Weights of a small masked image model.
Training: 17100 steps, batches of 256.
Rows from block 2 of a small masked image model, named by matrix and row number. Rows with one number belong to one neuron. Each number is 50 + 12 x the weight over its row's rms, rounded and kept within 0 to 99. All counts start at 0.
After each neuron's rows are labels from the 100 images, of 14848, where the neuron reaches its largest size: "peak on" is the class under the peak; "top examples" is what is common among them. Only what is clearly more common there than usual is listed. The data: drawn human figures in many poses.
# gate: MLP gate (model.blocks.2.mlp.gate.weight, 672x256), inputs 172-255
# fc1: MLP up (model.blocks.2.mlp.fc1.weight, 672x256), inputs 172-255
# fc2: MLP down (model.blocks.2.mlp.fc2.weight, 256x672, transposed), outputs 172-255

gate.343:63 61 66 33 51 30 84 47 55 66 52 43 64 54 45 41 62 45 40 47 50 50 32 61 44 77 50 49 59 52 64 45 46 54 70 25 48 51 53 46 67 54 41 51 46 53 49 48 32 58 64 48 61 44 42 55 51 57 65 24 29 42 53 76 50 48 65 50 59 39 38 56 32 51 48 44 34 63 58 62 53 47 43 49
fc1.343:31 47 46 39 50 47 38 49 43 62 36 49 27 40 51 45 36 36 40 51 42 64 36 63 48 56 39 52 63 47 28 51 41 34 54 61 60 66 64 47 49 67 55 57 53 60 57 36 64 45 43 45 58 44 49 51 55 41 41 70 32 39 56 53 40 66 42 60 42 85 45 23 72 58 49 40 31 43 43 48 55 49 46 65
fc2.343:38 40 39 33 50 44 45 55 46 35 39 53 51 54 25 42 48 52 73 32 33 47 50 54 51 44 60 59 56 30 46 38 36 34 57 42 60 48 56 53 38 52 46 53 52 61 68 48 58 42 73 31 59 63 41 50 40 39 28 84 40 21 37 35 26 52 60 44 62 56 69 43 49 46 49 53 58 59 65 69 53 47 57 44
peak on: leg
top examples: teal trousers

gate.442:42 38 58 94 60 55 60 57 58 40 55 70 33 32 53 71 62 48 29 21 45 42 45 43 58 46 55 46 41 42 36 34 42 40 37 51 58 55 61 47 59 43 36 56 63 43 68 35 25 71 66 36 48 50 60 48 58 54 41 37 52 37 62 55 51 45 36 50 36 76 66 41 62 58 57 44 36 48 54 47 39 50 58 36
fc1.442:61 48 59 32 49 41 66 47 28 49 49 43 49 63 60 51 55 37 50 63 52 58 44 48 52 51 40 69 58 64 51 65 67 56 55 70 40 50 52 47 45 72 52 51 42 62 22 48 58 45 27 21 43 47 70 65 35 72 70 40 37 49 49 57 56 53 49 34 47 35 36 39 50 67 41 46 71 52 60 73 66 40 54 52
fc2.442:45 54 51 67 36 66 32 64 82 62 39 38 58 48 41 44 37 56 31 38 69 48 43 63 37 31 54 54 65 37 49 54 36 30 31 46 50 41 20 57 63 42 39 68 69 66 60 50 49 59 37 64 52 27 35 43 34 74 42 51 57 34 72 62 56 55 47 56 57 55 54 55 49 45 59 47 42 63 52 32 33 65 65 51
peak on: torso
top examples: white top

gate.202:64 57 43 53 78 40 32 46 35 48 41 28 40 50 72 52 43 58 44 66 30 70 50 35 63 34 56 38 49 48 45 44 44 28 40 61 76 75 58 46 60 35 76 34 46 50 20 44 45 48 31 43 48 26 56 65 57 58 44 33 32 59 69 42 50 34 52 63 65 54 49 51 60 47 45 43 53 37 46 55 42 62 32 59
fc1.202:51 57 47 52 58 62 55 53 30 37 40 41 47 40 61 59 46 67 42 49 51 55 54 60 48 58 48 44 32 52 46 32 56 55 76 67 33 66 28 59 66 58 28 26 51 37 57 61 36 38 51 36 54 62 73 42 40 38 38 51 36 63 45 67 45 54 56 31 28 38 22 58 22 54 53 58 42 54 39 88 48 63 83 59
fc2.202:58 37 30 57 53 50 54 38 42 59 62 42 43 46 33 47 55 67 29 67 59 46 45 59 59 39 54 37 35 47 74 53 53 65 53 20 46 57 52 78 65 67 54 33 42 20 58 52 56 61 55 42 60 45 64 72 45 35 54 55 63 55 34 67 89 69 46 66 37 43 29 49 38 57 60 64 21 46 44 58 47 53 48 51
peak on: torso
top examples: pink top; pink trousers

gate.520:50 42 45 63 67 59 50 38 40 64 36 41 34 37 58 44 41 38 56 32 46 72 50 57 47 54 29 37 52 59 48 69 40 42 48 48 50 55 49 27 61 46 49 62 43 43 54 39 47 47 57 35 71 57 46 53 52 36 51 72 49 26 43 58 20 44 45 58 60 35 32 43 63 60 56 39 42 47 45 60 64 30 49 37
fc1.520:57 36 42 45 41 44 74 35 44 58 38 48 29 54 42 53 37 34 53 30 44 60 40 66 60 55 35 50 32 48 36 56 47 60 66 46 43 53 47 24 41 45 32 54 50 40 51 48 36 44 50 50 63 51 73 69 62 34 50 55 38 32 38 74 38 37 66 58 46 39 39 56 62 54 61 36 60 50 41 57 60 25 60 37
fc2.520:61 53 45 42 46 35 51 12 49 33 61 35 42 40 58 46 35 42 47 63 40 50 47 46 48 43 54 41 44 44 38 35 54 30 29 46 22 54 34 40 41 43 38 56 61 53 38 51 58 18 49 63 62 41 83 60 52 56 24 62 48 53 28 20 35 60 63 51 52 41 54 56 41 48 53 58 67 68 46 53 28 30 46 46
peak on: head
top examples: star jump; splits

gate.96:54 55 38 20 55 42 59 31 55 49 57 49 51 69 53 60 42 57 46 42 52 55 43 40 64 45 47 32 55 44 44 66 57 31 39 60 41 45 67 61 38 47 62 47 59 52 53 62 41 17 47 63 48 73 38 64 52 30 42 34 64 33 59 71 56 41 39 45 59 43 61 25 36 44 57 85 60 50 57 42 66 39 53 52
fc1.96:44 57 25 31 48 65 66 60 57 83 48 62 47 63 56 42 58 52 58 44 65 48 36 51 43 46 59 56 50 33 47 58 66 57 40 72 46 51 45 54 45 62 42 32 41 53 45 63 23 38 42 59 62 50 29 50 30 44 63 43 26 27 72 50 66 36 47 31 36 72 49 45 29 41 51 63 61 55 38 48 54 53 59 53
fc2.96:55 55 66 73 37 59 27 57 45 29 55 41 41 38 36 51 59 41 45 55 39 46 64 42 53 27 64 62 50 60 59 51 39 57 63 27 51 54 62 37 66 35 35 64 64 48 53 32 64 75 44 42 40 42 66 30 59 62 44 61 68 69 50 29 30 62 51 58 44 46 42 76 60 66 45 37 51 30 64 56 48 42 50 36
peak on: leg
top examples: handstand

gate.129:55 44 38 43 50 37 39 36 64 44 37 50 58 54 44 65 53 59 69 54 35 50 42 52 36 68 51 52 53 49 61 64 26 40 64 62 34 47 40 22 46 41 57 57 25 55 24 57 28 65 69 50 60 56 66 54 67 47 49 58 35 27 45 51 57 15 37 64 57 36 41 54 43 43 38 41 37 49 53 27 46 42 40 50
fc1.129:56 43 59 46 47 67 36 59 50 40 49 72 62 50 52 39 28 64 65 54 56 49 43 40 34 67 57 62 58 62 62 43 32 46 65 70 49 46 53 47 31 51 66 48 40 33 46 56 51 36 47 58 66 54 46 67 64 53 54 58 39 42 36 34 62 38 36 53 75 39 35 45 55 78 54 45 52 59 63 40 42 69 43 36
fc2.129:46 74 44 46 30 56 29 34 61 61 45 49 42 54 51 34 36 57 52 28 50 56 68 42 47 53 31 27 28 37 48 56 36 45 35 44 41 41 45 34 38 26 46 43 49 58 62 47 68 55 66 60 41 46 53 55 64 43 53 59 52 55 67 34 40 46 47 45 43 29 40 50 48 61 35 36 82 53 62 68 54 41 41 42
peak on: head
top examples: splits; star jump

gate.14:47 51 46 62 48 60 51 49 19 61 53 49 51 43 64 55 67 67 71 64 37 65 31 51 58 55 40 54 63 55 64 56 31 63 43 38 35 45 42 75 48 45 76 49 54 43 39 57 68 54 62 64 56 38 64 50 28 32 37 60 62 61 52 72 80 43 48 53 55 43 43 35 42 51 42 40 42 53 52 51 46 59 30 70
fc1.14:64 39 42 49 59 57 51 63 43 34 58 35 68 34 74 57 55 58 47 58 55 48 44 53 43 56 62 46 65 60 68 60 56 45 40 44 34 60 67 66 60 48 72 50 56 60 56 52 56 56 60 70 47 55 58 48 53 46 63 32 57 52 58 64 67 54 56 63 47 61 38 50 42 43 21 57 36 62 49 44 43 37 43 77
fc2.14:56 42 41 46 48 63 60 50 62 47 33 43 66 37 55 53 34 39 37 63 44 39 17 30 45 75 46 38 43 67 58 61 33 32 45 40 55 42 56 69 46 32 53 54 40 67 65 43 51 28 41 37 49 52 62 45 58 48 65 34 41 68 81 61 50 75 50 43 70 62 49 42 54 49 51 48 33 63 39 49 47 60 30 50
peak on: leg
top examples: black top

gate.315:53 41 55 53 69 52 52 43 51 50 59 57 24 67 30 73 50 52 49 59 71 73 40 33 44 71 55 39 46 34 47 57 58 63 49 49 38 63 58 38 49 34 28 58 48 53 63 56 18 60 40 61 61 57 72 50 57 43 61 53 42 31 52 60 41 44 54 38 54 48 61 47 52 70 51 55 38 19 71 51 32 32 46 40
fc1.315:72 53 35 53 58 14 50 70 57 36 56 50 34 41 51 44 48 64 60 50 43 50 26 38 61 75 31 54 55 25 55 48 33 68 53 53 48 55 21 39 59 33 54 54 37 41 27 37 44 33 48 49 60 54 43 35 73 42 44 52 36 53 57 62 48 69 49 32 62 33 53 54 51 65 60 29 42 44 58 39 34 42 20 28
fc2.315:56 62 51 45 58 43 63 49 39 40 64 38 34 44 54 30 29 45 55 63 40 52 63 21 58 55 42 75 65 39 46 33 33 61 41 41 71 41 54 34 41 44 40 51 63 49 60 44 54 39 65 40 37 45 22 58 57 51 47 64 41 42 54 38 39 64 40 49 40 51 54 66 50 45 43 50 59 83 53 51 56 61 56 37
peak on: head
top examples: bowing; lying